{
  "model": "contrastive image-text model",
  "dataset": "rendered dice on a table",
  "train_examples": 145000,
  "image_size": 64,
  "crop_scale_min": 0.8,
  "horizontal_flip": true,
  "translate": 0.06,
  "tokenizer": "char",
  "vocab_size": 28,
  "loss": "softmax",
  "embed_dim": 256,
  "encoder_arch": "vit",
  "encoder_norm": "rmsnorm",
  "encoder_norm_position": "pre",
  "encoder_activation": "gelu",
  "encoder_mlp_ratio": 2,
  "encoder_head_dim": 32,
  "encoder_fused_qkv": true,
  "encoder_bias": "all",
  "encoder_qk_norm": false,
  "encoder_parallel_block": false,
  "encoder_inner_norm": false,
  "encoder_patch_size": [8, 8],
  "encoder_conv_stem": true,
  "encoder_layers": 10,
  "encoder_width": 192,
  "encoder_positions": "learned",
  "encoder_pooling": "class_token",
  "encoder_register_tokens": 8,
  "text_encoder_causal": true,
  "text_encoder_width": 384,
  "text_encoder_layers": 6,
  "text_encoder_norm": "layernorm",
  "text_encoder_norm_position": "sandwich",
  "text_encoder_activation": "quick_gelu",
  "text_encoder_mlp_ratio": 3,
  "text_encoder_head_dim": 64,
  "text_encoder_fused_qkv": true,
  "text_encoder_bias": "all",
  "text_encoder_qk_norm": false,
  "text_encoder_parallel_block": false,
  "text_encoder_inner_norm": false,
  "text_encoder_drop_path": 0.05,
  "text_encoder_positions": "learned",
  "init": "kaiming_normal",
  "residual_init": "none",
  "optimizer": "adamw",
  "lr": 0.00063,
  "beta1": 0.8,
  "beta2": 0.999,
  "eps": 1e-06,
  "grad_clip": 5.0,
  "steps": 7400,
  "batch_size": 256,
  "epochs": 13.1,
  "lr_schedule": "wsd",
  "decay_fraction": 0.2,
  "final_lr_fraction": 0.05,
  "warmup_steps": 140,
  "weight_decay": 0.5
}
Rows from block 5 of the image encoder of a small contrastive image-text model, named by matrix and row number. Rows with one number belong to one neuron. Each number is 128 + 24 x the weight over its row's rms, rounded and kept within 0 to 255. All counts start at 0.
After each neuron's rows are labels from the 100 images, of 14848, where the neuron reaches its highest value: "responds to" is what is common among them. Only what is clearly more common there than usual is listed. The data: rendered dice on a table.
# fc1: MLP up (encoder.blocks.5.mlp.fc1.weight, 384x192), inputs 96-191
# fc2: MLP down (encoder.blocks.5.mlp.fc2.weight, 192x384, transposed), outputs 96-191

fc1.370 [171 101 158 131 141  94 111 127 135 137  91 150 118 162 139 143 110  93 159  95 107 147  88  96 131 110 137  77 131  98  95  79  96 119 147  58 132 138 146 100 106 126 113 107 134 160 120 123 139 118 140 112 161  95 145 115 146 141 106 114 134 148 122  89 114 109 121 133 142 127 134 121 148 106 116 149 109 177 154 111 119 133 118 131 100 150 135 147 136 157 103 126 115 113 136 109]
fc2.370 [136  88 106 153 163 149 100 151  78 131 139 173 141 145 111 120  99 141 148 119 109 102 122  92 180 131 156 106 157 134 144  66 109 112 144 129 137 168 168  98 163  90 110 135 127 145 143 144 171 146 133  99 153 129 136  86 139 140 144 140 156 128 174 155 117 135 112 155 123 144 157 115 158 152 123 154 142 135 110 107 104 124 165 158 138 169 136 126 128 131 105 124 134 132 105 131]
responds to: yellow die; dice: three; purple die

fc1.248 [134 110 149 115 132 155 135 139 128 133  95 174 120  93 130 153 152 118 139 109 118 101 132 131 168 136 117 118 124 152 140 137 131 154 156 144 122 130 119  99 100 111 148 167  88 106 139 147 145 115 109 122 136 145 101 146 144 155 114 124 152 131 168 111 105 116  77 106 144 118 166 129 117 125 132 134 143 155  87 119  88 104 120 120 126 158 142 119 155 143  80 108 122 116 141 124]
fc2.248 [120 108  92 164 118 132 139 133 163 130 139 110 112 107 149 126 141 104 165 104 134 132 158 119 126  98 139 177 115 136 110 145 118 151 102 119 116 146 150 132 149 149  89 108 157  92 120  75 137 118 147 165 117 136  81  89 151  98  94 139 138 130  95 115 118 113 117 145 176 104 144 154  80 154 129 108 117 150 111 151  71 156 147 132 117 158 156 125 146 136  91 135 120 100 144 151]
responds to: yellow die; purple die; pink die; total: 7

fc1.66 [134 124 130 171 142  89 154 119 141 105 148  91 132 113 145 149 133 140 118 132 144 115 116 153 162 119 122 133 117 112 116 130 112 110 145  98 116 112 110 123 147 140 139 123 144 102 150  85 127 161 160 124 167 101 145 108 120 102 128  98 102 149 128  58 147 142 136 123 161 204 114  92 116 162 146 117 136 157 117  87 105 114  99 147 121 152  88 175  84 139 107 136 127 131 108 122]
fc2.66 [114 139 108 128 134 121  86 203 123 138 202 126 145 124  96  98  97  96  85 135 135 118 122 119 139 118 105 100 131 102 137 119 130 109 156 126 162 112 150 114 125 169 162 138 101 121  97 135 104  85 135 185  85 113 118 142 100 100 135 148 130 132 134 101 118 153 140 141 131 146 114 111  95 132 121 147 113  90  94 109 121 116 142 155 151 134 143 141 113 163 131 155 147  91 127 147]
responds to: three on top; white die; dice: three

fc1.122 [142 105 132 133 140 171 100 131 157 117 152  93 135 142  78 154 159 125 141 118  88 138 131 122 113  90 132 149 142 125 104  80 110 131 143 150  96 152 160 131 125 143 138 104  93 115 120 129 129  87 143 133 176 107 123 110 112 140 132 139  89 140 100  85 113 100  94 134 134 119  96 150 105 140 100 132 147 147 148 101 171 165 114 150 122 144 105 180 126 142 137 111 162  98 116 104]
fc2.122 [136  99 128 130 130 166 136 108 130 162 139 167 161 149 119 126 138 143 150 152 136 111 124 108 141 133 134 135 113 143  72 152 130 160 148 123  99 126  99 125 168 152 138  97 122 144 118 146 136 157 138 141 123 136  84 114 129 105 113 116 124 148  88 145 142 175 155 172 100 138 129 134 132 111 203 182  99 105 120 163  78 129 161 122 156 122 127  94 154 125 160 125 153 147 112 124]
responds to: yellow die; dice: one; total: 6; total: 3

fc1.61 [105 112 145 122 114 105 152 146 129 132 146  68 114 123 123 186  98  91 127  98 118  82  89 123 106 126 115 119 146 113 129  81 110 170 149 126 124 123  91 130  97 109 135  99  90 132 176 126 120 122  88 131 118 130 119 130 147  95 140 147 196 138 154 134 162 120 106 176 164 120 150  94 110  87 138 125 132 108 147  66 111 168 115 119 144 170 115 123 140 142 125  96 149 127 134 117]
fc2.61 [111 106 116 139 145 132 132 160 122  98 116 164 125 129 104 167 129 141  84 143 118 156 152 147 147  96 108 128 128 127 130 129 140 127 164 122  92 121 152 113 131 102 134 146 126 141 131 134 135 109 132 106 134 149  78 123 163 126 117 151 162 116  90 129 121  97 142 138 134  77 159 137 104 121 119 151 131 117 141 107 129 118 156 155 148 150 131  86 123 151 158 153 103  77 131 144]
responds to: yellow die; dice: three; teal die

fc1.138 [116  74 138 143 153 128 119 140 146  98 138 132 148 128 122 100 139 131 135 154 138  90 148 124  74 103 130 129 160 117 133 122 121  92 182 100  80 160 118 131 149 169 113 137 123 137 110 132 156 127 127 155 130  85 138 109 137  99 123 132  86 140  99 128 128  97  94 122 138 160 120 117 111 131 117 129 132 127 153 128 186  81  96 141 138 101  90 152  97 126  91 130 151 115 119 109]
fc2.138 [141 101 162 105 144  78 147 158 121 144 137 160 111 149 102 109 131 125 102 164 153 109 125 127 124 109 124 104 133  90 117 100 123 121 171 132 172 132  95 109 146 143 111 120 117 180 119 150 116 152  99 129  98 124  97 144 123 123 116  82 105 131  97 146  93 117 152 120 121  97 112 139 143 103 137 131  57 139 108  75 140 140 143 109 140 103  96 105 103 115 106 115 152 132 143 129]
responds to: three on top; dice: three; white die

fc1.86 [100 126 135  99 125 119 135 146 157 100 125 108 131 147 143 151 130 111 122  96 143 122 110 147  84 139 167 153 164 120  98 152 110 124 145 107  76 156  90  93 170 167 106 135 121  92  99 163 172 130 147 153 120 147 130 132 142 109 137 116 131 123  73 105 122 126 130 102 107 171 131 139 127 123 136 116 148 127 154  94 139 100  80 148 132 122 129 122 145 145 136 148  72  90 118 119]
fc2.86 [122 103 142 108 157  90 116 153 141 162 174 151 149 150 142 166 107 157 131 145 138 120 146 124 137 119 128 159 138  90 142 138 145 123 140 129 122 131 133 137 176 138 156 111 112 156 113 119 102 154  88 144 127 125 120 112 136 154 113 128 145 132 132 163 124 121 165 145 120  90 106 103 160 107 104 110 103 117  46 122  95 164 121 147 127 117 166 102 111 148  76 134  98 112 144 162]
responds to: three on top; white die; dice: three

fc1.165 [121 130 115 142 136 147 112 130  96 112 120 121 124 127  98 135 116 135 113  96  87 133 141 132  82 119 113 138 125 134 132  85  98 114 132 136 122 172 154 122  93 130 124 143 121 101  94 115 139 113 149 123 152 105 138 152 100 109  83 203 120 136 129  79 115 138 120 133 120 136 145 135  76 195 113 120 109 124 163  88 154 131  80 130 153 142 152 133 131 129 115 100 137 105 144 116]
fc2.165 [113  76 131 111 139 124 149 100 106 157 112 155 146 134 165  82 110 126 104 173 135 154 136 124 156 173 110 134 119 146  82 154 140 118 140 138 113 133 122 129 111 135  75  67 137 130 173 132 141 156 140 121 100 145  68 113 117  91  80 157 124 131 121 132 120 131 126 154 114  83 111 120 111  72 182 125 119 134 147 154 128 108 127 126 101 121 125  52 122 113 119 163 136 156  92 130]
responds to: yellow die; dice: one

fc1.162 [115 114  86 145 103 113 127 121 106 110 143 145 129 155 115 124 110  83 141 103 143 133 154 180 132 117 150 128  94  85 152 100 135 116 142 147 122 151  98 106 179 178  95 120 131 118 135 133 128 152 100  71 137 158 151 122 132 122 155 116 111 125 116 124 161 146 143 115 149 120  97 154  99 116 121 138 115 129 167  91 142 152 175 152 163 152 116 112 130  85  81 121 148 149  91 126]
fc2.162 [134 128 147 165 151 119 138 132 130  86 119 136 111 148 139 105 109 167 123 110 137 162 172 113 113 146 130 138  88 130 115 138 127  83  94 146  95  95  88 126 140 131 110 117 141 126 161  81 141 135 130 100  89 150 124 122 145 151 123 191 116 126  84 167 165 152 152 120 115 141 134 102 129 151 144 153 132 154 124 114 172 148 160 124 134 178 161 118 124 124 122 185 129  69  96 142]
responds to: white die; five on top

fc1.282 [148 107 141 148 140 148 109 151 150 119 114 105 118 137 126 145 118 121 115 113 119 149 130 139 102  90 153 126 133 137 119 149 127  80 173  99 125 136  86 114 148 146  81 143  84 143 106 120 118 133 108 139 148 132 136 128 105 105 121 119 104 139  58 150 134 117 137 102 142 153 139 115 138 116 132 100 171 140 135 119 122 129  99 115 149 151 124 117 159 110 115 152 106  78 161 140]
fc2.282 [144 101 107 138 116 128 128 176 133 163 142 160 124 126  83 119 138 150 100 141 141 139 145  88 128  63 135  98 153 127 132 109 120 105 143 113 106 137 130 144 181 141 102 116 132 165  94 155 122 139 136 133  93 120 117 126 137 120 108 139 139 160 110 150 103 188 147 115 119 146 138 128 150 142 146 135 101 123  77 125 129 126 186 115 148 125 159 126  99 145 116  91 137 140 131 196]
responds to: three on top; dice: three; pink die; white die

fc1.348 [111 108 127 149 158 120 102  75 102 152 127 131 132 105 100 140  72 112 152 128 122 195 152  94 146 123 195 158 143 106 111 123 142 132  90 143 113 158 143 149 102 133 172 127 117 157  95 126 155 138 121  94 156  95 126 141 109 150 119 154 122 121 129  89 133 176  77 100  98 107 109 106 125 149 136 124 133 157 135 163 109  97  90 122 137 129 127 142  81 116 144 134 141 122 123 124]
fc2.348 [152 119 153 103 136 147 166 178 157 127 122 143 119 139 127 115 167 148 126 118 103  72 115 131 128 155 102 121 137 131 136 132 108 132 166 102 142 100  84 107 142  71  84 119 126  95 139 117 102 135 147 178  75 133 128  93 168 117 133  77 103 126 125 117  94 119 144 163 171 134 159 123 114  96  96 126 140  96 131  73 136 145 134 142 154 119 129 130 168 133 117 135 130 144 139 135]
responds to: yellow die; dice: two; purple die

fc1.335 [144  84 126 120 144 114 113 148 107 119  69 131 138 112 102 126 102 100 132 114 125 134 151  86 118 122 169 158 159 137 130 137 121 125 161  99 147 148  88 148 128 138 154 145 100 127 144 144 128  94 120 160 139 129 128 125 115 114  87 116 125 160  87 125  87 132 141 138 142 140 147 163 162 153 134 120 102 124 133 117 103 144 106 179 130 140 117 156 134 143  87 125 122 123 121 157]
fc2.335 [157  97 129 127 162  89 121 142 125 133 148 155 149 174 120 153 120 148  55  95 104 144 135 136 107 116 173 119 130  94  96 111 134 103 144 127 116 106 120 103 149 135 105 141 154 135 138 109 126 103 117  92 152 103 104 161 119 162 103 114 136 153 147 170  93 148 151 119 155 106 146 128 159  89 117 104 142  99  82 149 143 132 152 118 177 154 129 119 108 112 132 102  90 151 133 100]
responds to: three on top; dice: three; orange die

fc1.29 [109  95 134 104 138 128 105 133 146 142 182 130 157 132 120  96 126  98  98 147 138 121 141 116 112  92 161  96 145 132 112 145 113 122 172 161 110 134 133 103 148 117 131 147 125 145 146 171 118 112 130 117 163 140 124 124 120 114 130  98 122 119 114 106 165 106 158 144 140 165 142 131 120 127 128 154  98 126 165 143 137 164 137 159 128 131 148  91 134 149 117 127 132 135 167 159]
fc2.29 [109 124 152 122 130 116 129 120 124 165 120 142 100 125 190 138 152 132 123 109 105 132 133 106 143 109 116 138 172 172 113  93 137 114 129 105 142 122 161  83 110 135 156 113 132 141 108 131 147 136 125 142  94 123 151 132 158 102 168 115 113 128 143 132 116 140 167 149 168 150  84 150 127 111 152 126 124 174 124  92 131 109 144 153 125 132 135 126 102  58 121 112 125 115 119 115]
responds to: yellow die; dice: two; two on top; total: 7

fc1.50 [112  89 136 125 169 132 113 103 145 102  79 108 157 168  97 113 125 120 144 134 108  91 107 121  96 107 167 131 160 118 133 112 140 150 188 127  99 139 137 113 105 145 101 132 107 134 113 121 136 141 118  91 129 126 103 140 116 124 135 139 104 148  94 115 135  96 105 160 122 153 124 151  96 161 146  98 136 113 172  98 166 101  97 130 144 141  97 124 134 147  87 119 145 126 112 107]
fc2.50 [135 113 151 106 169 143 146 155 100 118 144 107 127 104 136 122 105 172 101 160 108 113 113 157 120 113 151 105 162 103 151 132 126  88 144 117 127 152 148 124 132 146 120 133 110 150 116 115 107 101  96 121 115 144 124 109 118 113 139 154 102 172  86 106 108 148 126 153 112 153 119  87  98  97 167 148 106  84 133  90  94 134 144  84 152 160  96 174 108 124 123 174 154 150 132 174]
responds to: three on top; dice: three; pink die; grey die